config.yaml
model: "sound classifier"
dataset: "telephone keypad tones over noise or synthetic speech"
train_examples: 39062
gain_aug_db: 10
time_shift_ms: 50
n_mels: 64
hop_length: 320
input: "log_mel"
spec_augment: false
win_length: 400
targets: ["number of keys"]
num_classes: 9
arch: "swin"
norm: "layernorm"
norm_position: "pre"
activation: "silu"
mlp_ratio: 3
head_dim: 16
fused_qkv: false
bias: "all"
qk_norm: false
parallel_block: false
inner_norm: false
drop_path: 0.05
patch_size: [4, 4]
conv_stem: false
depths: [2, 4, 4]
widths: [64, 128, 256]
mixing: "cutmix"
loss: "cross_entropy"
init: "lecun_normal"
residual_init: "none"
optimizer: "adamw"
lr: 0.0013
beta1: 0.9
beta2: 0.999
eps: 1e-08
l1_shrink: 0.01
ema_decay: 0.999
steps: 10700
batch_size: 128
epochs: 35.1
lr_schedule: "step"
warmup_steps: 320
weight_decay: 0.08
Rows from block 7 of a small sound classifier, named by matrix and row number. Rows with one number belong to one neuron. Each number is 128 + 24 x the weight over its row's rms, rounded and kept within 0 to 255. All counts start at 0. Numbers have three digits each.
After each neuron's rows are labels from the 100 clips, of 14976, where the neuron reaches its highest value: "top examples" is what is common among them. Only what is clearly more common there than usual is listed. The data: telephone keypad tones over noise or synthetic speech. In brackets: how many of the 100.
# fc1: MLP up (model.blocks.7.mlp.fc1.weight, 768x256), inputs 128-255
# fc2: MLP down (model.blocks.7.mlp.fc2.weight, 256x768, transposed), outputs 128-255

fc1.111:132122141130161152100131133148128107117127104148135128124124112135131134120119132138117130139059120144126130154126107154155133127097127163120097129123112126122124137046113105131098129116123093122133123096114115149194090119141116129109118156146122134108186155133138111132156104137133123126085125103189148131085128149123127084124133127095133151125137133126116076128143084142088136116135
fc2.111:163148163099127152095139106117120140150115133099102127162100144115092121135114105082088127132112163128135129131134161111144125131135091125129150127126153100129134132137207114117133162128140133150126124140131134190205150124083118123125144125128141123118120133127133101125113133139123129127166133132104163146139105141108123133149128131122128099146128168133112106104111172128104129134104
top examples: number of keys: 8 (73)

fc1.536:121128156099088138103155117131124167142137135144070131114126129151124132124130128122125112126108209139147111130128134111124130111038128127130125116169096112132130123127112116128174147096162143115143163129112128140119132128154130111138136138104132129128100193090123159110108130137140133140114106115130127132121122121094110161140147132172131129125133138147115096103129157128130161119103
fc2.536:131111140129152135130120149129130167151127088137138131129123229102108117122103127128121125062112178134130129118118130128126128146161127125049128127130123144125143129128113094092127102102115134068114124125136091117115165143081131140141109146117133128184144104133129127150148137115129115174116130130147110151143134131135145108123126166124112090154128124112158120139128152120157127131163
top examples: number of keys: 2 (93)

fc1.327:146068160130095141107150124178128182127093127159159129121172135199121147099114139127114079131113138140127119134126109117126121132087123127126132128199132129137140093177138093108151130139136110053136131129130127132130133129141125135122127126128123151125150130117107118078043127124124156124099116122125106107146127129147130121121165130165139145121133130138124142121122140129172191128129
fc2.327:131153107156149131092113119121079082127150161111119129174108094118126141139143127150155149192129131116133180150146175140138122124126120129130083112121115109125144192094146097163075111099133137172118104157136110129139107123128125132123141132161125128139132105124113127162155107131112112121158127124153168163157152126127142109113120158070143112158114125114119128127130160144048135138155
top examples: number of keys: 8 (76); reverberation (60)

fc1.266:124095107058124114125100156152136150163136145138126118128115144100132172127135142154132113092101140123127121128132137127087151108124130128115075128158127134100131168128123129115141189118136117076128153147123102121139132131195138118164164129122122101152113127087154132157103128072129139167137088081154153156190145110090137121120138147101091169134139130120149137127140130126178118093119
fc2.266:186125125142102165150142154145117147064103136131137128137148142128196171119104132129131166080121123126134124144130094129122104170132129118130135125125098133104134123139108108070194072110090139128110164121148134119103146151089102127078133160119112186130120106130106142155093125156128155135143116149130120149150122126142124117042142126155125117127141166123121138118132170127137130149119
top examples: number of keys: 2 (68)

fc1.148:130112126103154116081118095105139127199113078145096151106126128125080121122131148129101109075125201131138105135141112107143127092097129109086128114162143101127123137153117110104155129111139128112104139087131128127121086094181137119193145122123163092131134156071148126120149130090128136156108116054130123127141137128124119126136171129148120129152138113180132095127141130138135171101124
fc2.148:113089124129135193126127129128128099116127130139130130127138103127136136095128125150124106125130116136149124127117082115103119141130086107128127126110128132160060130044110070075114149112168141129108219113131128128113192120131150132174110127113155089102164122131129123127128130087147164129110146122136079129126130132129136163185136132132120130137205122126128127134126087132159122128128
top examples: number of keys: 5 (58)

fc1.174:111113126134164132123127131147127122146087120123089131055118137135112110099138142131103126117131138139129103160130115106197128089055177136056153091130133119129151151141089114124151112095174134121134130119125120108128086114131122105133130130099159128106129180120100191120207102129125130152162109107142135138118142190129125123128128127191116148129117120158127104132157159131123166082129
fc2.174:087156118085158180128132149119130128139129136127136120122089138100070085113149126102111129106153128127104123126137122125134178102121153132085163181131136073165129111130123087135125136128115061141161128128129138170127121110114157132124128144123117136122146159128169120099171154117129113141111130084134145163069121150090108118113132131148066067159128142134128117150122124126141134126133
top examples: number of keys: 5 (63); number of keys: 4 (33)

fc1.85:128125119130128148127142124153119125125130052208138130136135128134124110067119130127082136128138129121125130124126118050144128128129129138132114169140127108127080122132078104123127130123117016082139129131134128143112117128122130129126126142140130146135131130129102128128128132127133197123125122125153128126125125121075142125122165149145137128128175140128114125132114125134127145133133
fc2.85:129139127130132148115132121093121120109095170120125136123139099127127158129125148107163131105134123128126141133131125129091125142128113122116130126133134134119117128130166113120139084128113146084125124128144137133132118134106120152115130137119131132124132135131130117131155112129111000128128120113132157135141125127131134121106091128078157091139000125145165132117149129128127132111149
top examples: number of keys: 1 (56); number of keys: 2 (34)

fc1.527:140152123097121122072128095118126123174088115162108142131133136129068129140142177139127090087074203142126100154140126080123118103101125106114118096148131115118128139128126109122126113101154138121099129090144094118139070127169139130169145121106162107129117137092163124128134137099132131144129132102155117126172132137132132153127125130148127128158124123150142106113126132134126181109122
fc2.527:156099124116135129138123141142127106113110133141127113110170130129145152185128129153124092046127164122130126128109125128065109129122045116097129126126126136127117128125120151087130127135148161116104154127130106127099131121129127132147127124081127125105127129129171111131130128095150118130138121111146117122116168135198138137098131085130117139128129045159129138096127130124147127113123
top examples: reverberation (68); number of keys: 8 (64)

fc1.741:159125114113126116100128088128153128186114092164072148104138126129082156130127164143116069086107188138143093134138111094106114104093144119097094106146138129120129127135122113109151130108135129103082137096131100128139078114183138129187169117115151124125116136103140128106129125069107138148096092063149119091148127129130128119130140127129129149139137121160154094105133101167131156095111
fc2.741:129042204138119179105154130203094129086164185149137128107129130135135154130131109144134110130160129129129127136120112117113086128128114092094114124128127130128117128087089120120126205126129127136098178129127109125147119115132131104128100149126167108102141126130114129121129109115137121172114139111156118156156168158152129130162174128113122139112182148109134134092131127098141128123107
top examples: number of keys: 9 (54); pink noise (38)

fc1.606:128126124104154128107127097105177147154115103134079147082129120147092154161153163136122113095128157166166091149135114096155117098066130102096126058127170128127137129129129084112138120110128179115099165094146116121153098127159168168158130094071150095127132200121126135085144115108095129146096128097130092098129121165153116127128122096153129128150128108143148108124154130158125185065122
fc2.606:127111126146136175118127127079128115119126132131129138128098118128128128100142128139124128033155142132149122139132100115121134150129108125069138111130123128128127131083068076130135107100138131168110140122147129127119123117120155117129121155124143122098198131136132122134200127108129107155118213122110125128116112141084129119132129146114097100152126131139138092131131133157093129137130
top examples: number of keys: 5 (57); number of keys: 4 (32)

fc1.176:121122150141139128055129015149117142128104113123070180084166122129086151126106128132129106162132134127125137142150121093140104128115127069148096130123101139127115126114123128125133120127114141127122132079136134095131128105123118107144118114146145128121115152129117133108127121133129138123126132126138091083153126127149135143128159137133135150153180145131148136136152130136138167123128
fc2.176:096125132135113142109138103129103092094122192128123139132152057128129130145124125144181142255159091107129183130121128120096115127131125126206118146104146133126122128105140130128128126119133139138113154131144131131140122126122134137099140124141140122122137123144115139122128129143127154110161131124138121125157133117149147125118127122096145138134102122134114146140131143118050136117126
top examples: number of keys: 8 (94)

fc1.200:129112130131140105107115111119125091161138092112125122170125146154129137109163146129129128126103147131146128176180131147126130130110142132117103126126114124134089191140120122132154166131150096062099145136127128124125101139185133129156186113152120117131141146095115094152041091133126186133158094148079126121211142122099130109121127126114130205137131110131126163127142125165129131124116
fc2.200:134108187155113204092153131151092169060168129143128126066163154133132158124131077125102142130148122134122143099130156118108085134122123145136130110136109112126180131118116117109145165096117147124133150120098127148086134131135141125102131168087151138148095128148109129129137114128155131135164128094142142155122143121071129119101154130087094109116141129088137069095129114114142138096127
top examples: number of keys: 5 (54)

fc1.542:142088138128149145119142102184127162118126112174113167069174151184126182119101128144128101152093124141130125120128106122113124136100122122090101113124125132097131101127145119119131133132123139043116129121125102132170124099131129127119113131145130133143165129136086158108124020128139105109057093122149087093152118124136139132128156149146143159131134132177130119134191118162102149096128
fc2.542:134125170142108162097125126125113122086216171113125129128108091136127153124191065138120133183189121137125139126110135126129117125126031129129095121129129135134112134117134114145121186111144136137116161163122167130146159115119130108096126125167140109103152133165112088153128118135127163123143134125100216127129122141092121139129130141104129131127118111110127109125125103124125126166132
top examples: number of keys: 9 (100)

fc1.110:133130126131163123117129115115123117146126036126128135133153128125125140126148160161131139128146147127116136148167125092168130126063160129129120127123105116125077178115054125135128143114073090115112125087125138114099081123127127119129126129106124123130125178111128099135155101118120129135137126097069102124123127136111137121117131113141072172138147134109131113164153139147140153108127
fc2.110:118133108139100124133123124123095120128132156095131129126139135115158196129161129132156160196173125161142163126149128135141128132125123126160096105123114173122122193131077104129137162101106145140128126180125141125134135134107113138115126124129132129127141128127000135139127105140103121128129112127130146147157128140150152096127061126122123123153108127104147133145133163122127132131143
top examples: number of keys: 8 (92)

fc1.464:131126131181135079117128117088183110178128105135138127146134122136118147130140148125142113054135147126125106128128097129094129132120132116117111100132135148126104144134129098095129116131164170127069145041142116123122082130192127128161141111092149089142119129121151126141103126086116223141144151147094128130191111128120125125137127127077121143137056097135146126123148095151073127097124
fc2.464:117128133127127125114142102109130121063158124123112126131167160177187124113156110143134160143154099110128135088106140108150064128104142130150128136109115087147120143117082132153128136128101114131118141139130160180122139129127131116169051153132228137146125162142108116144124124094157095141129125094126121124091128134115129120118128115164122126104129128076130089155107116116157168095159
top examples: number of keys: 2 (100)

fc1.388:129120126113159119079119105104133128179097099146104157125109129127088128124147165127098104084102175167136094172131108097147126102081129113082128091156127093122127146150061082092157126109157142116119142104137121098138086117168132126182152118092156099128124193087134137124141113103118135165128120116128120126153129164120125132131135129164104127166131126155151116118160147160128162106122
fc2.388:103102122117146187101099130120109092119147128119133129126128135131141113105215127127088124143128152146129125165133100128133122086127127126056161129127123129151122169122000133154146137133176122114116128130130130110127118110127178129140121128129132127120151132130129118157175128110131203131131141113124123147125142138174128130109126119138059141129179086136130131136126131127149126118132
top examples: number of keys: 5 (62)

fc1.722:133125118121125094099144112139123110159114127147078138153124171139109129113125175146132113123061159133132120182153128101147127091126118114104127141134120130124089128127054131116135093127179143070081129093135122072134126117182129130145090133130130128129108157116134167134086127128128133141130160199135055093131106140127128167132124131144135164143119144137133150127160181153155166124107
fc2.722:101124189161108187127140114111115195103175122130129151080139128137130127101150116086104140102184142128153128130139104116149075132123126147128160140163129128124125129120130104076151124116129131063097140111130148119089202166140133147144155142128185141129118133147083121110117111127110143166104113127127135130126133125125117088143151124122120090144141132136130138128129131128188145112122
top examples: number of keys: 1 (58); number of keys: 2 (38)

fc1.362:134123118134131046114129088127115140151133108154099162078123128130109153175116146155140104137125152152176127129183110121127123118124140110105083103127125169130138127138109140101140130131130176134109125107138098069160093097143131132164131125128137130126110091127086169107155094121112118133049127118151075065126122098180135134147130099122134154147128111151163130116154131160121141133117
fc2.362:154067127123130105134128164147120146088140158130167105135125132134145129125147018085150083172140099170131143125124149130134134132126048127119117126134133155107099132128129143129105157142128132145145147145112128071130124132128128126101135126130124118096156129128125113152120119134129124106141168143113175131135168155132151127112126130102127129117105100127138127105118107125130092157112
top examples: number of keys: 9 (100)

fc1.570:135121150134092104126131122128122125129084135183127152105127109128125162123127148158127077128129154119203126146130067123135128134132100094124088128137134135126130160132130126097124123119140194127110135073129122132133124103212130136135151127112133129109121120127127104089129124127083132141068143067165125122120130110149128129147132112122164130155117110139183107128176129155122135098128
fc2.570:109119136123127127175128143143072113120192181123128117113101105138178133112137109137131118236131058132138139129105145135118128128128122134167108129126158177135090144114125137108132176123158117126122129128100122129142108127163151129117126144125121091099173106148071148162161128158124139135079133137135131129133150128122122087171129128045137129120126119120131124111136111137123116119098
top examples: number of keys: 9 (100); key "B" (54)

fc1.343:145123120123139127096129105143129152164085100152096140092123145134091128114117146128108122114048188158129112166156118093184119076076148128104134105148113105128128127119086118109188098113148126122112130088127126100153092099153125104149133129126131128121107208105132160116136120114135150138128128092150123105132130128147116132128180129150126128130150152164136106092129138155143164122091
fc2.343:099109125135135181134128142126125077112115134136126130124128172128161123068128116129133099083125088122135128141106115131068127131129007114044140156129129132128085144118100100119113121112129123092117129116128103126126129120134142127129120135125137132108140053129186153182175128135130131182126127124216116165172155127138128129163125154130170132135127105169143134128164098116143147113128
top examples: number of keys: 8 (48); number of keys: 9 (29)

fc1.504:129102133127097119103148121158163123165141097158143127143167129138062139143106123118124113119129204130128123126124118129118127127083146126124094131144138107130116104128125125121128213113112102060128140128092069128132114145182132134201139128128124131126132141108139131054114140119129144140128055124151126126131129119123123108136187115120172168122149120169107128122145104123154156150099
fc2.504:137121136132075101104128117133126100125151171129078122097143147138142170129178106128208116172125166142161136177126145134154101102126100110115122124148115135115127215123107132127121168121127139143124117129127154120156100058128118138157106129171138131082100133125111129128112093132128129136129075105142128095141117151187156145129131137103140127183122131130147120127134124147140136132126
top examples: reverberation (66); number of keys: 9 (65); key "3" (55); number of keys: 8 (35)